Rows from block 3 of a small image classifier, named by matrix and row number. Rows with one number within an expert belong to one neuron, the router's apart. Each number is 128 + 32 x the weight over its row's rms, rounded and kept within 0 to 255. All counts start at 0. Numbers have three digits each. After the name is the row's rms in percent of the matrix's.
Before each expert's rows are labels from the 100 images, of 14848, where the router gives the expert most weight on average: "responds to" is what is common among them. Only what is clearly more common there than usual is listed. The data: rendered roads seen from a driver's seat, with toy cars, trees and houses. In brackets: how many of the 100.
# router: router (model.blocks.3.mlp.router.weight, 32x192), inputs 96-143
# up: expert up (model.blocks.3.mlp.up, 32x48x192), inputs 96-143
# down: expert down (model.blocks.3.mlp.down, 32x192x48, transposed), outputs 96-143

# expert 3
responds to: dashed white line (84)
router.3 088:171096149070162123096120119188106119090143130121131192139153157130146184159104159135174113076195192097120054072100098091111100171083105180143109
up.0 094:149104122100150113109151164122120111097097095139145148137190138146141090130122095094127185083136105060135100152167174092157072171120153144162056
down.0 100:107104163159123146156154140109146145123149130151153115081133162185122086085150086142092134182134128138096155150117162153113173077107128161116072
up.1 114:150120123119118099117132131128103126107146064156166161136172154164138104122137119147147125071126115109130095135192150096123108154101140137155085
down.1 121:145119133154101121175177152107159129134110123146169129065128157137145087128154109097092147176114083109097155135074169126141129087092107149137081
up.2 113:130134075134122071123162138105096117112097092203117171139129129089104074118126149143113159085140091121137150160188197110141166148127145140148132
down.2 111:138141140125160143180198132139156127122114130140094106114127183151139095096172120108091120145152134133085128183094196138100122044107109143118062
up.3 097:079119080117152097124177114166085089105063115144112144151184143120145106125160114109080116084137088099128141171141191122118087122127106140191074
down.3 100:130149159170155133167201097140072158104130101115109102142138135122099087093113134111097116157117123116122146172111142164091057129101168132037102
up.4 093:058113143151149133150063163138108084101142117063145138171145105144199163135107129114124114086086125197122143103113095211127080083111135090126216
down.4 103:130128112161094171151122159097177131216142162173107147128133132129129192144075130145129154099116140161120119157116105134200140147146121049212154
up.5 105:155158150118131136106104114086166079153144128080159067144147095149134151134159105070129150107072075114149185161075125123111124101119099094186121
down.5 106:107122145093128186104070105112132088135132111086135188115170141135130168167112150113172126137189145143111135132184101116145188118138114134177152
up.6 111:141131148097145100091128083151120129110114060162174128128139142134156133149149167070148146104123095064138087107138170087120114145095142141168049
down.6 108:127136162136118089107152132079112130122082168158159132085114171180145070081166109106091092161132065100116118157161200127120113095084136141158074
up.7 109:145135129100138124113145098180134100114109058182164154131146129123162119135164152101154139104116095076140072121163188065110119161086141140173038
down.7 102:129111147122096107097160182132102113118123133157164099086118160224154120099144091083110110121167100105122159189147175129096146078084110188141078
up.8 109:119114177096142150103096126151102120100109152091092097143108143104093168173117143172138068153153175160121186127074056116147092101116105112089140
down.8 103:090119178096143114118085136139114149113098125116159134127176138133136145131116151185177154163161112120138071148170098140133123156123065106158146
up.9 090:085166171148111154163105160128140115113119107126156108126176132156141151068130123144143155183096160151151061105127135155151120133178136137082135
down.9 100:134133141138094155159125183163086169198066098114086112122117127140122153148112113126090137106119094145063151097110158150127142203110073057133177
up.10 101:102109181067142138086103058142146115127141131107122103136091131098152159156161150203182060160173160118091153139082077100095145115093112134092088
down.10 098:080128168138139088071105114125161160095083143146103110126151158124137157149084148152199138152154144114166078175164105130145120111082112094185125
up.11 099:116115164147086134167098082116181056116056091084120115086083100160134096135119056161131178147098090148128146113146199144156131150130106122172154
down.11 105:152147101164101163201122166095119158095143092117162123153108094127125103122121095102104172088099131139106133089130132182187127145172072129117157
up.12 097:045089144147150125186155136135119091143123111133166112087174106126120148120186110106089126141121119068138121148086157111077110105112174111110096
down.12 103:149112114137098129159133112178033128079166145112122121083111079081164130101133153143104178132106102117160156154132168127125087166150149153037117
up.13 093:099120175109129154111094077139097134134133171114122129153119141102152203165151142227149033133138177195113101153083065068133141102117132143091113
down.13 089:106119185119128104125093126139161130145068133096136128060146146115161122149107110125139141145179136129140079183173145114110168138089069070157191

# expert 11
responds to: bends left (68)
router.11 111:168170124112047164064148094079138076161151168132136159144115089143157105134136176124062079130136151157109144103099088128159074193102145086079113
up.0 102:197151156115033145091155099070151101178174148112136107121114088156170111140123182111100094153117147171097120082122099149139092145104139069102093
down.0 095:104126201158118174108142132135122161102165096133175114100115096126159122118176099103082156123111113060128088130101146099153120158164100140139103
up.1 095:161149063135150056121115149103098197100126116154115111118123209135063053068163164081195121135154098144154131125121169106104161096117101132190145
down.1 102:197086106097142118146109106186100134156099152163130120142125174138156164151086165088140113093104142175077098153164077146138134099152101140181130
up.2 104:102065196146173177140091140204097091129107075127128088151183118172140148198106079133147152086138130100127139133106123174126121146176060146196169
down.2 126:123176131119125178128087138183120089165108131145095122229191154164179149152069122118194146113125096175097110152129065152145134150145123123139180
up.3 103:165157162102075148123178152082107072119117069162151126098124128121160126175173123123076092138129127137112109124127133150175104140076152118157101
down.3 099:086122203165141151078108182130160152142111110145103107157101074127119133128110121099109122132067135087097065124106112126141100102160107125142123
up.4 126:157141094107140097103101067188113148170148170145104134165096070137152099103082169129123102092154101146100148115108070149099108136117103101113178
down.4 113:160149140115163129149204070088096170082155109116197146140082135146141115123174121113072123159179081088185125061152163106182104086151144188092097
up.5 095:128130141127103114113122113104133175089109142177116143144174125165105158115090082172120117109130172118187066148226161134111129128123159181120111
down.5 090:146105164135137117132086065123129143127208184149147131101135088154074078131133118157147199117102080121169153131100104125156131200146111175031079
up.6 105:180153157088063148099152122073147071171155147155149113122106098131189107130166175129097081118143145152087141088077104153150085154077117085109077
down.6 101:104125161163149139105107191140104145123148072139144100115123104122152118110165102086065136134088097035162129113111149085144086129177112108131093
up.7 097:144152114102059111105141093109127123155152149147146113136105049110197120123124180113112088125127164171102126066104078152131098169107110093100123
down.7 095:119125130142098100144170153133079142092120100157176130107119114116147157087168122131035127105130127065142093110094163107151073149175174146165085
up.8 096:200161170107036156103166118036140070126181132144167105106130081139181106151135138112078094145117158181100097090116120156151089152101146099112076
down.8 094:084111156142136172096105177118136106111128072161136158123108109138123141101159099125060120090065133077091114146140162082188126156187135113137103
up.9 105:097135166106227172136139166138101135122096092146125131125087188095078142126142146123136174176149135094118173118153146119138152145112134163124140
down.9 109:116161129088096076056134065132117130122107158140115142110122123118046153143101182140133109118155156163129111080133053103083072147094135045123127
up.10 097:084055179124164203179145137137066142107108070127140118116126143099127163186123085116156132117129120063115153165139138113086118137138125147159135
down.10 097:122098134152114112099110172166084168126120141143116150139232144120133173154144172107156082160134133122167068150147064164129132145073111113109179
up.11 098:147133063108131096133140132106104121070137112112117117128166172181111204082106074112127128100147065186141111132195157116165121120104140098178152
down.11 104:195202127189117116147077149091116166228142131122116160160109107137157110084105120142099144094077094154109121112103116200070101097154117072146126
up.12 087:105121101134130151179088129137113181052121148174125099165130102164107138119072083078124187114119156087168127115102120145136123103169168130170149
down.12 080:184142110111083129170123115167077082077135118091140139127092123120174129173138168147178101136130185135143151137171146120147085125141151142113164
up.13 100:079126058121158078122146091127110142072080144176130145183107094111122093086141124155091157074133103065146151157106154079139167086128115138114134
down.13 108:121097096065140150120132068093137195130161138197111147176181168221160158149087129179194066070164098190130086120175105139129111118148133115111173

# expert 24
responds to: solid white line (95)
router.24 109:094119138108112154130135114120120160163160132150143130154153137115179157107169094159109084097113133114093059098096070131145117100136134183120101
up.0 105:105152117078158106088126098142107134100088167088111093209103160126133182157128178120162112090148145108125123139123105135158023117086109115106111
down.0 110:189170108140121089102120122127066145117074085152074151143163181110122167143128131154143113080156053156168156132144101102205082090141157064200160
up.1 092:107110121126108129100143150122083104128096104192125174159154091119105129136146106173096152106095110134140124137097156130147168124134133156097152
down.1 117:133170147109161067073163058112096127089172099133131103085195136166098039142179101134106109155152163084143144114108188115114113106087174177089093
up.2 094:154118184080195189156145090181181084152131047142186152100101139110136107165202148130125173144119146082093094147109141089146139182129118144112057
down.2 096:184114130170099115184134111125099105033104115158163134116121117186122086104157066144052165120138140104095196129072154119068150101123102154097069
up.3 100:059143148156123163169179143127163124123134140143129115155135063171149114151198090121066165137096126103137117148147125177140086118110140088167127
down.3 089:141138164110139119086127179077176085159092068110124091054193151159147075120180132125120083151158133161120116123097151147098194074153163043191143
up.4 110:138121080108111049153110099080155109071112127130138095158134141143143105057126086107126154119105065133129105097118138119132162110127100133157147
down.4 101:099132142129126106133060090171125086123096120112133118169155147116139160146071158127185131108107140154129087104161061132115047123116083084129141
up.5 087:116147194144162151180135104136168118138123067103119086125094175125154129126152123138118108180104166091134093135148147126114078045070159105146090
down.5 092:174097168121125122212129183146160110104032129166129116141141154171108111085114130152108084152120151117073161128101095107164144077130087153177147
up.6 081:133173051139144082111121157112093135103069190127108110167085151079120151103154139150152123087177102108150188179099109086161113123159100097154134
down.6 081:114156181139160137141117148178107085181161092130142186132162152174133179128140139133113104162128133168102147131162186134111140115169105034125141
up.7 087:122081088108134091152132116082064130129174171152150098139139177131123085131155142143097067125152146146110147128155099140106184129168131141126099
down.7 079:130138106120113081109035050144090129074065115132157078177112116135142072174136105128142202079086143114130146121111099072166093171132099136090134
up.8 104:213112165167121157141124143159218105155121133140145180060100086110144054093094098106139201158090122098109070138121176129141130213148126167143111
down.8 095:163153111146068114164135108064148143109144128121145123105117122168119094078182075127078186166159142146102132144152178150073155053095171119153119
up.9 095:159133162082182183142142089167214117157143080142180159104106112126169113093164113148125171149104151097076074117112164091129157148123147179098064
down.9 097:181112111141103088200123114098106106050083124127107125111105101179152080086165081159084188134151134094112162120109170111064154079112126135162100
up.10 100:118114147200089155172121170136200127135182138148152152065148037183147090102148079103098192144069084104128095094135155169124137133154152131154173
down.10 116:157169137116124097083142147073159126120198157109117113049131123184099086102183111131100082131111152120140152145109143145127203093121189112150095
up.11 102:116129152090197166142147062131112122147148084146188090129094175132143158166201135110093165129124120080090100188142122114108132139114114138127058
down.11 108:181102104204128123199133100134086153082081118128159101126124109215113112095141106147090178106139141118104185088095176131102132081100105155122098
up.12 091:147096146171166125117140122056139076111122161166132165130064125118065130150132178119129173143126140065183127164188166134102175202121135137151128
down.12 082:104194111076154132075130105212125115164094114111091148140134177102208152119099126121140138130144195146081111140152097195160115138108104092150142
up.13 090:104139059137092054144094153093075167117123222089099075189126144138157141091105144129144070098127128142140167110124076128147099102131124142152157
down.13 085:142132114094145078099105110213134109151093117122114134169173141074119124166126148174176198114102131186144145165126098127167067145164116076153176

# expert 25
responds to: bends right (76); sandy verge (66)
router.25 089:170102160209140195164150114157143162142156099176185089094138177190107129096132055103113141154089105154126171114104150141078151115138119131072100
up.0 098:208143144163132171157141062117199152152144148078157079180131076091173100106090150089128142178072129151138156119038083119150162117152104116130132
down.0 095:171096071141101142114163141064139163135136139086114150082113113175104120134168107143127124120121063174144163122151093059130164116153138126148078
up.1 094:165116136120159184149135128139120134108094141176139119139141160115107105153184134107100137122156101131132084129166129165121112163127069115172119
down.1 097:149099102154092121106184166137069189091142086183155151096068118071126146179136099169120155180142112117184095126149143100154164105067139124126058
up.2 098:196065153189142173139145074107155075082145146141147130164184112188133105127108077088111141148119112133098133148132107113098152151108104134147112
down.2 106:126106054138135098167197092126077190075148079147112128116114099124106136115152070120151135196130122141234109111112165050079132129158119186092084
up.3 089:156113119171212127163082102157117043094144142145106128118163090101093148198076143112147171139166165130140155108084087109144128144153107127144210
down.3 090:115112151123155185167122135110214088118114167090158156161150095112138172136087097120099120109107161140099130180165105180165114136159146139181103
up.4 102:222152154168069082094131109107181126151107135141121130137087066134156122103078107116139207115095154139135129090074139124130149116184119137094154
down.4 100:117102118045098070076104123125154122114126120070119130123145165171150108144152141144158107120144138133116111113192146087081188107113087154152127
up.5 102:173105171095139210104130103150177062073171143130173110185176154152208119133127088172083090109139184128114113091095051154119148119129130119121103
down.5 110:167110071182124110126176146110123197131092095128105162118137100117139095147130132113102112147096140124155163055073164064115127150106188119151066
up.6 106:149060155149162173139120139115147093147094160147157144116175120176139119140165063130108126174103099138102106168171112134088137065134142127147092
down.6 100:134137066145115104173204105143069145039116076146141160128132123129105169096150103102143142092075110150198111117109125053083121101123135157074122
up.7 115:101023161189128120161144112156139105138141100142136165099177117164102149122139098062131107133169137136109153118129147134095185111133148128152100
down.7 099:138092130137176127124212102182156134145154094153070095138125140105089148125097173074132126140070084172188101141120174060086156152179103177048151
up.8 112:165050145194143133154138095111123110110119129158130152128158124175115109138137041111113143156105096160103146151143143111082181147124098106141133
down.8 107:142123040129091098132215106119091149081140074121168108105082087138101112136142111167153141164135100147208122135121170054073165081160147186060112
up.9 095:138186100177096112148108109130124165130115161097121067159145115156139148088069135108152151098103143150166189200107120111112139134150093107103135
down.9 094:093148146071152164094091047119095107112148137034128139101141111165136119187139115157193122085150123107090148111142144126133132106169096170128134
up.10 099:193075150177154183109129102096165093147134161148158115144139128186119099134142081128115136181074116176122100139170133149085164078124132094115099
down.10 104:149120055104075143127215089121086186108134102156156141097088139152113100135140092136147138145124118141176162141070185046102147109103132146101093
up.11 089:152120093130127086052061092096161135137166133112111126115131093125134145093131178072182148070155113142151141116114122142178159099142163135204123
down.11 095:118148152077117122130101127131137155136076127136108119140167156129161165046097123155136119118105182128126089161121076185182126148087153122172128
up.12 103:200069144172125183131146088118177133133129174146163115139179101162149092129145054115115143130102065161104145154112106119101179079137086105140117
down.12 102:115096095130077104125170101135144189096167079116171150082134133161094120083164085105148155137148107143206149150107177035114121101146126172093119
up.13 090:165192137200082073143148152127155142127174147147078111113089116158100121124088190099155113149106102111164105114102106138130179192144132148121151
down.13 092:113156132083144112128069133142108108122141088146115120124151146179104210126071109164187175150139102177097149154163122153080141097138148129160150